config.toml
encoder_arch = "resnet_bottleneck"
model = "contrastive image-text model"
translate = 0.06
encoder_depths = [2, 2, 6, 2]
encoder_avg_pool_shortcut = true
text_encoder_norm = "layernorm"
text_encoder_activation = "gelu"
residual_init = "zero_last"
optimizer = "soap"
eps = 1e-08
Rows from block 5 of the image encoder of a small contrastive image-text model, named by matrix and row number. Rows with one number belong to one channel. Each number is 128 + 24 x the weight over its row's rms, rounded and kept within 0 to 255. All counts start at 0. Numbers have three digits each.
Before each channel's rows are labels from the 100 images, of 14848, where the channel reaches its highest value: "place" is the part of the image that holds the peak; "lies over" is the class under the peak. Only what is clearly more common there than usual is listed. The data: simulated fluorescence microscopy of cells.
# convs1: 3x3 conv (encoder.blocks.5.convs.1.weight, 96x96x3x3, each kernel summed), inputs 0-95
# convs2: expand pointwise conv (encoder.blocks.5.convs.2.weight, 384x96x1x1, transposed), outputs 0-95

place: top centre
lies over: cytoplasm
convs1.63:150110119139110155110124092106101119104110120169157163115152156156180151114137102133122177151119111083114135114160122146164156124181165133145124116128156133101124168156129125128150174145127168141119116131127158110148139125139141180133128124109116117121176199126149153145154155124154139135
convs2.63:151095176081091155150139130143155161153085128144125073106110156104158101142183141156117128158144083138167148162159144154153131115132160153140149136140140150184145087150135152118143146155151147163146134150112144155149163126145143090116148149124141143064114150160152150103155157154147120144

place: middle left
lies over: cytoplasm
convs1.37:110159117110128116137127141126112092129150149109145137130175119173131144115139116141105141088112149135117096143126153145151157131125184185144140126163153136101093108200134118158109162150146142138173145121141144135128150128156156125165175133128152119136138121173152162145147152121167137176
convs2.37:114099120127195108093129060165108114121136105167159133149130106097102120126149136113135091092115116121113161108122128115114137143156139177107102113113106115124100167119091104132099144112096096118102087103190107090090120133102091104154098108132104159155105100164105109131122097106100083099

place: centre; bottom centre
lies over: nucleus
convs1.8:125121119112111143112152132123122124106110126099130076116116113122112090128132131112103095108109136125089089117123112090120083092097067099118122122126120110132110107113138113119084104106083101087116109102123131143112108109105122092107082111116097086120088093090089107145098101124095115091
convs2.8:140139131077091133153121178174139135145070127089142113149146137160138067120121117133156163171133160134133121122130149131137166102088174108161171116112114110150116168116113116080119092113113120096114121118084113126117115119116124108086115117100122114116103123097116114124113119115119127116

place: top centre
lies over: cytoplasm
convs1.78:087138129122117128132137156127151106155126145097159105078128118189091090121095104121102083107108095126110073135102155138129117143105096123152135114096123131142122109155105096130098088088105139118114115140110125160127162127126134072184114144171149126143104105133112104104106108142120142126
convs2.78:130124140114114141126135145122138142136093117100124153068150132163139123122158122134156170174129126113130123137126141125134118136089198102120106146133128133144136141135142138106129128138133130141137138138138135144133128119135142082164136139123143132146098131141137136116130128134142133137

place: middle right
lies over: cytoplasm
convs1.24:151117139157141095124125139127127127142161164161155162119162141160153143098117113111131131148143119119133134129157147160176168141157180143156133140167145153115127146134119142159130160150145161143142131145134170136153127133158172164147155147158161150170160171149156179131141161148145145159
convs2.24:153151169102104171169149127108149162137109125105132145147100155152156142154129142150173149133149083158154177145152109140157129136080138171143127149158153149128152138136144152090147137151156133093149149152131158122153135098153147130118155149135154085095130153146152152117149162148148139155

place: top left
lies over: cytoplasm
convs1.94:120133114102116126098135136098081110087086125074098116150115124141106106147169122134119116126105107112081095135095140131100105137099116128130096113116111109158128090130136131158128120092158125124097112104133093112108119125097093081150110139137115130126131104114082100081106122127049128111
convs2.94:133143138161149134151136063126131127126132131140139120130166135201132126132111140135134116162142107137138131130138131136134136132134087136109097114120129114156125179118130119124130132122129129102128134127131115128154099124125130151099126121108105147153142119124119118140110138124128144126

place: middle right
lies over: cytoplasm
convs1.32:166158169143130127146124146124118157174136146144181183101145163139134122107157100150134139167148118118147150097148159144152157116117148118147103106189164130150143152094152105181152150136137165127107144131128150129134120110138158132142128149162147160126141152126126187115142151126142168127
convs2.32:124187109143126123088128171164128117110155151075120072140103119169119104108097125121134154150111159143115094120114150113121090111113130148121116157137143140107136090145141142149105076139150115117143115130074139169088120118136130171123133137083136140172118139080142146116152136139131115130

place: centre; top centre
lies over: cytoplasm
convs1.89:108132130065104159131124127093119131118123128108099104158095138106132164149148097113099132134081153087120141128114124095078136119099145117073100114105141107153093119138131189130133116129119103104163097105155113112131110133113090137092160120092153115110109106101106085133111130143105108099
convs2.89:118112122120167131102132092119121124140137105146119117109141120153117111124089120120106137110116108130123124116116136123116141136105158108106088135132132128107132173144134134112118198147142125124134114130146132088122139130132125105101135138118130141123087127177134140102143128135130113126

place: middle left; middle right
lies over: cytoplasm
convs1.79:106135070090099143108109123117086100127109129094124100105144127137146114119118136117121142108105161126094080139137130081115105071117119095100125124123172126148102116128168107170080096088135086102132117082118129127135125121126109126140092146137140116119109127126101101117069121161100134114
convs2.79:147131146114112155110149217155156141141101143129137064124082159123154089156204149154163114153154120140144177151151136152155137143126166159113123127130125129151130110123129129123136054130126123150124137133123132134137122131130133102129131129104125103107145128096130129122115129129131134132

place: top centre; centre
lies over: cytoplasm
convs1.23:090144111110110123110105119124143147136121108090092106129103113098112105139138133115118101131119130141122107115138113105075092134094104111081132104095115095138115083100126112116116096118129111110136118105125091119105103097094073087113112111112094114087110097097093067135125082118097132099
convs2.23:162147168148143157112159098148159146162129163135132100163126160124156175156115158157181126182154099173153127155156147161156165117123096117128148136139131130142134113143125132168140147129125121126131140142151134097130137128135134123117133133098130168100125130177134132121121127133137138134

place: bottom centre; centre
lies over: cytoplasm
convs1.3:111102084155148129162149150142149105145109140153123100118176092142112156093125126120106090096152120146129107117129111150173123116138118146126175160118096139089133136112121114096094140168165121115091142174145160156139141128143157141116137101096125112126111129177164146137100113142183103153
convs2.3:126109122124078112118126116078120123126123127175118141173091123100112125146158123124111138080122113152128146105131123122116108128137143146124129129125119143118131133128128129150139112140140135130131116126134136140125137135132131117151132136138129106119153120126130134173137123133135116129

place: centre
lies over: cytoplasm
convs1.51:158152134126087147121092090137079134138116086132141134113116117099169111132121169102172125116147141121103111120131106116107107094125116114105085115108142152127159093123146094158145116082085138115084119117096082107110088107111121096115111136133112133103118108095104149135109108099079148100
convs2.51:128127151150121137069135155119134144131155120127147146137102136148140145142128139134162108080129135124141118137134132131138086146171123192156150123126146126099128091127132129159141144129131114157125134121136130212145115117126133143161128127101132151177183129112127125102124138128126131130

place: top centre
lies over: nucleus
convs1.65:133131157128140094129087154144112135153113129156116125121157097174084105125077109144113110096124132144137121139112139142178128141140144146152146148109145126126140135153116121135145148114108136136104119108112129161115152129146167137194139162136181093209154113162131128183105130117153155133
convs2.65:134133122112133140182131140138141127141110138151111123131152137145143159131118124139147144138135095108143097141128118136139144138125118128148151138138141141139147080136149145140150144138146138175150159145153143134161128139144151127129146144170148088103163150167144142107134146143148145154

place: centre
lies over: cytoplasm; nucleus
convs1.41:112127097137132086138129150137115127136149183123162125124172122171122130125138104098090093117136117142114113132108188169155152166083144173117089146141139140111104131130107133179100111117105135101155116152146145150147125105144147137162167163141154145165134126159153129137135133132168141174
convs2.41:117120121120107132123117161138112100124068119158130132122113108092107108134142115110110083101119151093115154114114117107116143140111119163111092094111092107111105145115109104067103109113116101121105096102180109067105110134106100110141107109133096102103059106150102111123119096103099107112

place: top left
lies over: cytoplasm
convs1.6:066106108102121108117125163108133111127115146104084082086128112112116128117092108129089100093111094128105098122092126096092103119110062125110123115073132124138115135137151126131081136112127095095101144102112156138125155125130107118113132141135137121129094093118098088101094138140106111101
convs2.6:115178157111109117129120149158119117110102102091127112149165121122122131109211122118111148192118127128129108127125109122124153116113090132123141118121123119166125136121123118060136130125120132087124142124118120109153122139124129077083125122064122171108114121096119120129112127122124144132

place: middle left
lies over: cytoplasm
convs1.70:113105133111125143155164102126100121154140131149160148094129134138165152082141067105103155122101062075096127165136163162147148174172146178145155133137120147124133123162145126139158136102125146123123136145104151133160147136151146140147161140142139148131136175132142132144156132146150140148
convs2.70:109144218101103119149137151105128130132095156086118100145109133147140129137163126125132142168125059140126124128116131126124136120143122114143146146140153138086138061154148146140133150144148129148141122145154139157126138072137144148111137139162134101136134137120143138107128134143143137131

place: centre
lies over: cytoplasm
convs1.19:078124127110126113139131151120142136107119122088116084139104103121103119135128120128089094097099128120130115110120098110087084127110099104106139120093101087129087098127136104087108100137130116104101110134125109148129118132127100092105093096096079128099093088095116077128085102153111110110
convs2.19:133136132114162127128137093121136143133104119151127086184098141103141150149141138139140118095133102129137124144134118142137167130098055166149152139134135129125136059135140136122132127130136142109129141139131137180137132117135140121140135136066134174133161134121136134116132135133139137130

place: middle right
lies over: cytoplasm
convs1.30:095153144113100098099095171111114104133104141137143130104151095132122111123195098172095067087123092154109079120092112097146134130108126142123120114109152101133101122141088098177112160104148114134116135169124147139137144110124144134168117146168153126128142129117134123127114140173124138128
convs2.30:136194131084143129166130095165130137126089122100130088126179126143128142143095135131109148164130114134144131132136131131129236128087108106114118131127130125119132173146135131118133141131135130109135134135117131103133121129132140119078133132133140094131099130158132131137131122132130136130

place: bottom right
lies over: cytoplasm
convs1.61:177153171096127140154115089116088175165130109125141162111085159132133162130087121099137167126098126085110159092148139112131125135122152118131119126137143141150146136140167142133179139121097183156111104139099112094145170154151130136130152134127114154129148118109112143103120143084135153103
convs2.61:144125148096161148113129096109137138123117162115117108149184131168138176143105147136142105168136113140132119138139117146133132128134142161137152152149149150123156145167151156134169158153157156125148158154147159099141151138155159105071155151130159126141128162196158157118155161159156155154

place: bottom right
lies over: cytoplasm
convs1.74:140164168113140136130185141130108147157139126137166166140123163123099143153170132182141149179116148149124184116149142132129145146120158147135118129126124122123145164077094132113137149111131154165167163150142127158167122120132139158127098119130116133121149100124125126199162131138119162127
convs2.74:083136105139150107144107105162106102116113111076111114087100102040108112103125113102137158163099131111105063096094147098102123102113186144090094136125139118121115117120109127113100144120109091129127104120109118085113118083114115141116111116123133094104109128115125117113111136121116099107

place: bottom right; top right
lies over: cytoplasm
convs1.28:101159105134102134142151169129164114116100111111104126106110145153103113140156124133117144137140151155132109110136131108098134082108103083105129106131142090100097111122100066166082103123139142124135110079124110140123101103093092108134084128119131081116120090091091114146099126158111136093
convs2.28:109143159112107130157123153138125128134109158105126153129155124105126113118146113123161131117115137131112050122109140126122131102127115129140153135135131140108127107126121142129106101144131114143129097134130136108087146062127120190099126130161139082143083132127141143120146137137129094112

place: centre
lies over: cytoplasm
convs1.36:107086091125130100113123146143146092174136183151144107138149115119148136144137157119148093104140123145099086188145138148135116136155130184140160157114113169140148134114157136108112092129140106104148170146135115177109150152163152121143142118120152135135116137159142128153128112193136106144
convs2.36:132098130115168127102120146094117134119086108117141181073111121095119093126126123118105151149120151128119123127130112128119153123048205115134121131111113125159116136119118114113117116119124134116119113112141109153120113156118103112167118117152116120166091113113109121125125105114106112119

place: middle left
lies over: cytoplasm
convs1.15:116150094105122148104133127115132130132100091116099129130112133150117108122121110144110085113109108132111108110171160078100118123104134113108149095168155084130094100121138113134120103114100122147097109074099081085095100093107105110154119145139126102129149127113078073128126120119133158080
convs2.15:135127139098112140117137196134139141142099139144130177143137144119137074147160128142102143149140185133136149147135153141138120113100127105115131106127124125158123162099131122076107099131135127124123115122087127150115111135122126107148125122126122133118082125090124124151119123121116118122

place: top centre
lies over: cytoplasm
convs1.42:073117106157138093141126148133161093113118126148127101102137129126143121096131145153114072098149083144103104163109134138125100122136090151145159112107116100089144082118096083075103138115146115116114163159140128162110116141137088097109092113119102139101123127153124108159165116155138127146
convs2.42:140100105148112128152131106118139144128150132122152148127139135179135197129140134135140123134136134139133150137136142133140132127164131135116127116137131123147133160137124131135137166133123143142129138133186133135134139155132134104117132129158138102079132136203132136131133139130139137131

place: middle left
lies over: cytoplasm
convs1.25:120140091110132135121174136122133133110118148107091174129144156145094157132117120155101152119103142118120112116125161113122175146133166104135138121125135107131105113163159122187095163154159143167150119094147165139096164141100135150141156175126170117158171114154123135133165144149093152109
convs2.25:138122145092107140167127149116137114125091104107124137078194134138131143111134114136123164122133130114123173140128147136139120115092110087140128129131141137129131100113126131101121129130124141134127138132129135116124143119130124182123129127167126115121114139144133132172136132130128130127

place: middle right; centre
lies over: cytoplasm
convs1.82:133118086130119193108179120124095047145100129142157142093128170130164128091148120144128198107118088132066106150148143125142135130143096135134147141156118146139137140093163119137125142088139112131111155123110128127117144130142159113135114132126146105139116098142106129141156102128137125099
convs2.82:125151151067144100155104152124120099124087156123123109085169123126129080103146117120163190175121137116106082121116119116126120117115129132137121119130137128109126103109131130078120121124132162115119124132115122169127131095125118114162124123107137149133120126087127129125110130124130137125

place: bottom left; middle left
lies over: cytoplasm
convs1.58:125125149077124152121123090087123130113125092133118156104089144147125124098133081136103153156071090080109165113184127107117123135107130104112107108132144098140124099123085125127147142097115131155145115136094135062137094086100116122138113116125124133130147152119105125087131141098111154103
convs2.58:114117075075119130140129170096115116122052109126092125064118126160121148122122122118094144079119101119127151117119159125117170136091161129159148110112108104135113089101113109117110113112113117138112115116141109082122110131113115143113113110151106092122122110111110111151115114110112123110

place: centre
lies over: nucleus
convs1.84:107117082117125105119130153137130108125124141103110081124141082115103107134112140102113085082126133144105061142086122111111109108096101132107150138113117131141108121118151113121080089120094091076115115083138106163103143149139121092119120112114126094117090087123120114154090098141121103128
convs2.84:124111130050101110156112108104122115115099131137088149100125118165124161098104103118132132101117116105113134114108139114119108131114176108163138136122130127125120110114119122148122155130118133188123122119141120100114139109120120140128119121189124074106143125124123122133126118121123116121

place: centre
lies over: cytoplasm
convs1.53:099100093076122118107157134124126093116095127130128085122130095097137112110113118095102095078101102120078066167132160125106099120134112154114125136101106145144132113104133118127111088101091103079120108095143107141113137153140113103132116129126122114116101118120109108174098088146093116116
convs2.53:123128110153187117157125168170118110112112115130134148109210120092118168121087108118108144146123085135095126120116117121120126144115111103132174118117130116116112073122115115119107153115121103150115110115146116104118114137111108178141111114099111176139139123130114112148116122110112117117

place: bottom right
lies over: cytoplasm
convs1.33:127190143091107137125160134114140097117120133107121176109110146133103117109129094111090121112079099103091112120180165104108120113092112138114123117191168107102106132103076084124115136092142160148102108119099135113121134115110132117124090137121140116157148124129109144141136164152122156103
convs2.33:133152149122127139139126148147133125132138143116145044130132131161135081128131141132126127191136150133133109131133132139128138110148165115090113130136139132146141157137141139092141100137137137129140147144079135121155130142141141096119143139138147108104119144046140139128131147140140152147

place: bottom centre; top centre
lies over: cytoplasm
convs1.2:100165086090088142091129128113096093096106097145166142109096102156171126136119141097111155106103142130079124113158122089144128068125147115173151137108124125098100120144110097131093167135151107122109098108115123132124101122104122141148099104107131126132152147121121125165097145089153127107
convs2.2:155122050115125130159143102153148136138113156137135135101110149092147129146178144147105120164156132132147161151160158154150159137121166107099105148126120138117130147129128123118132116132132122124126138128100125078131133161131126129101131133157124105113110120141125130113127119130122145132

place: top right; bottom right
lies over: cytoplasm
convs1.10:121058133136139119133124147107133127122110127106151110155132082177138130149149139103135066157153137172167114142125140152152099098132113135168156151157155121135130105139127133084156098135177149132112115171155135157135136148129150114147154118148129160131111175132144152127080099155145140153
convs2.10:149128156192168135134140096107137121136156136157132126112088137141132134160148144140117104066146130128129166137146124134144096120160158112106099123134138125111133098141134133147127161128125124129133130135106134187145130133132134139174132131126123117135140130125132132105130150128137132128

place: bottom centre
lies over: cytoplasm
convs1.52:116114112115097119131125136118145097116088095148115132115103098089169099150136121109111105122106084117112093112145132102102083119122100106146142088152142122071112087108120114093106126087137134134096089135108113107137103117121103097103105099119102090077104136082103136120095127125088143116
convs2.52:149107145155076163082148125152145151145157140135140118118081149128147128151088154152120115093154124154158184152155159150146063149144155154163139120132132127163135081132137126164144142128130139140136147132125131162147114152134140116147136129106132147091164133140127124111124121130133144143

place: top left; top right
lies over: cytoplasm
convs1.5:113133124161121098140111155123194114102140134106153142122115103125141105161123133099115040116156131153160103118127144115116111124122111103138117125153149123109074115109127080133084095115176131124116080127115104135108092129156131104111104109136117101085138100098104141108138115158102148118
convs2.5:121157181186141118136137150115135131144095136093131134087133129080128096125162138132128124120120129150101094136118156141129140110134113127078097107101085102095100126104101095126110089111105123123098105087141095146130099122102094128106103102124095112145117091146096105143109119100097113106

place: middle left
lies over: nucleus
convs1.73:142097106149147139131104159149119124132110171147122117128144096137083114143166143177133090116139128156097108140149139123147109139115109134157159134173137139101129136097060096058086133146154134136120151154150110166149085141132136107108089102120126115123142121153110146148137146180116138134
convs2.73:106091130112088114124120151100101094108104134120107120100125093072094134110148102102081120111108111126118120107109112108098124139100146160145136117118120134118109132124107117150108142128124122153115103116096115063110146110109107140094106112163116087116136110110119123166123121119113111102

place: bottom centre
lies over: cytoplasm
convs1.44:091136114105106164098157106119062110111116129103115089126145111138132106100105118101129109106098107105077083137116146102114091138128087129098116134105120122123110117103111117086104104082108108099162133093118133119128115106119104110107121097098112118102089128120108074105095107162106120110
convs2.44:143163148129127140105137133173142144142148146112147051119117144122143068155076145144157112152142156149141137142143142143143184115138112142104111121130129135106134135134133134081136076133139126091134131132077131086134126121135129127083134133121129088134124134088134136117135139134132128130

place: top right
lies over: cytoplasm
convs1.68:176138192150122120165152114109131143129134109151140158099131152138158148099114106106128153189133093109135185117151136154141168152161163131132108109130107117136161133167110145131165161133128136144124118144104146132124113108145135180141166144138153176130159176111145145117137164123143137143
convs2.68:141165146124075156156130165129146135131127158096123135153112139073137133136078137145124168129132085158120105143132148152142134128101104116169158133133134128093136081131138135124136134134138128094135125139145132122117132102136128173147136131127132105140113136150134135094125132138132137135

place: middle right; middle left
lies over: cytoplasm
convs1.43:112092081079132125123136159115152113085109127120132113136114086111127140124137104121092137097078120094116104132122091118097116102126109094124150129116124117137109095137165137114099107137090122077096078107151112129143141152139130129111141100108132138111101115096116132103053094172106105122
convs2.43:133126156110150136150125086112135120124080105118108146082179134159137174120104127131160174188125161119125114133123116133129168112094156122120103128122117110149117182121118115126122139115117133137112127118175123083110126144117121080139114117161111111134100114175115112118124105115122132119

place: top centre; bottom centre
lies over: cytoplasm
convs1.38:116142109093094117133065105125060154179116119143158138111141105136135155121095125102119093114113088091103110140155172156131153153118144140149123108130150124127142092139133147156125125101112155149117142146123111101185129116132129119170156169156184141135150123117127147135112116110148164128
convs2.38:123109128116165108114125109114117118128143112139119153117151121169117174120156119117171146193118142122125129111113099115120188140103181159113140100106101090145098125097102097148097116098101104149097106099109097141104096132097104103141096100167099097118148104087095094134098098096099110101

place: middle right; centre
lies over: cytoplasm
convs1.48:100110103073115106101106128109089096151123147111130099127126090104131115123139136111124100081094119088083072130102104093100098096117124137116086139131105137114105110133153112109099123119122126110136156144133141149164112130147103092113119103107110113106107110103116106179074129156092103114
convs2.48:109098122126175130153116196163115124128148152139158110127118121106120151116027135116143121149121098142118109118122099132116101148191103108139122139136134124136134119121149129119135132125130156149129144134115130135147129134133146125169128131063146206173132137140131129128128125127136147136

place: middle right; middle left
lies over: cytoplasm
convs1.81:186133117108108139132133166092113115182131144138135156106150096141130138102142097147120100131111147157085136132170152116131119137110144162119107118122141123176137097090108106112144095102084132120133111133131101143146111077144126132173152129151157123129158161124102153099102140155178176112
convs2.81:139139119147137112108124174146129140116136106157170149134089137159127123136158130129087126118128171109119158126130139121128147146105134162110116102118132122139126129117128120092129073123138134115130125117096119121129122136126124095117127124112114117098135128066121124129141135124121125125

place: bottom centre; top centre
lies over: cytoplasm
convs1.40:099163086112125148133128123105096082163114108159137145096132172133128144113107092150080149119122134128099116095154136106130168115114160133109127103106134093075099124127093123126088170141152130159138131136137167123163101095100106154106131119119129101097160141134120086111159172109148130126
convs2.40:114148150139188122171141127140115128119141104157114123131143116118115147120199139116102117162118112138136167122128119116114123126147127118074071104110108099134112139131115109113127125103108115102105122107145105106124096139112124120126115114112113140115122104161111106134104109111115121125

place: top right
lies over: cytoplasm
convs1.66:114124123124138139123122083135105139111121116139154161138118147170154119144130155159152131134124136110138136129148141140151178128140191129177121123133177103128131120176098130162123180114111154158141100124099143070140122109111134164163136158161163127163181124138123123115146182108116152129
convs2.66:123150144110069128205118146132127131119103109132118167104166135156133137116132126124129172158126161126120104124119135121122170109130136104143177114124119119114121150118120124087121085120117119154120127121101122075125122105121128142091120121172135072136101132123125120134125130122127121127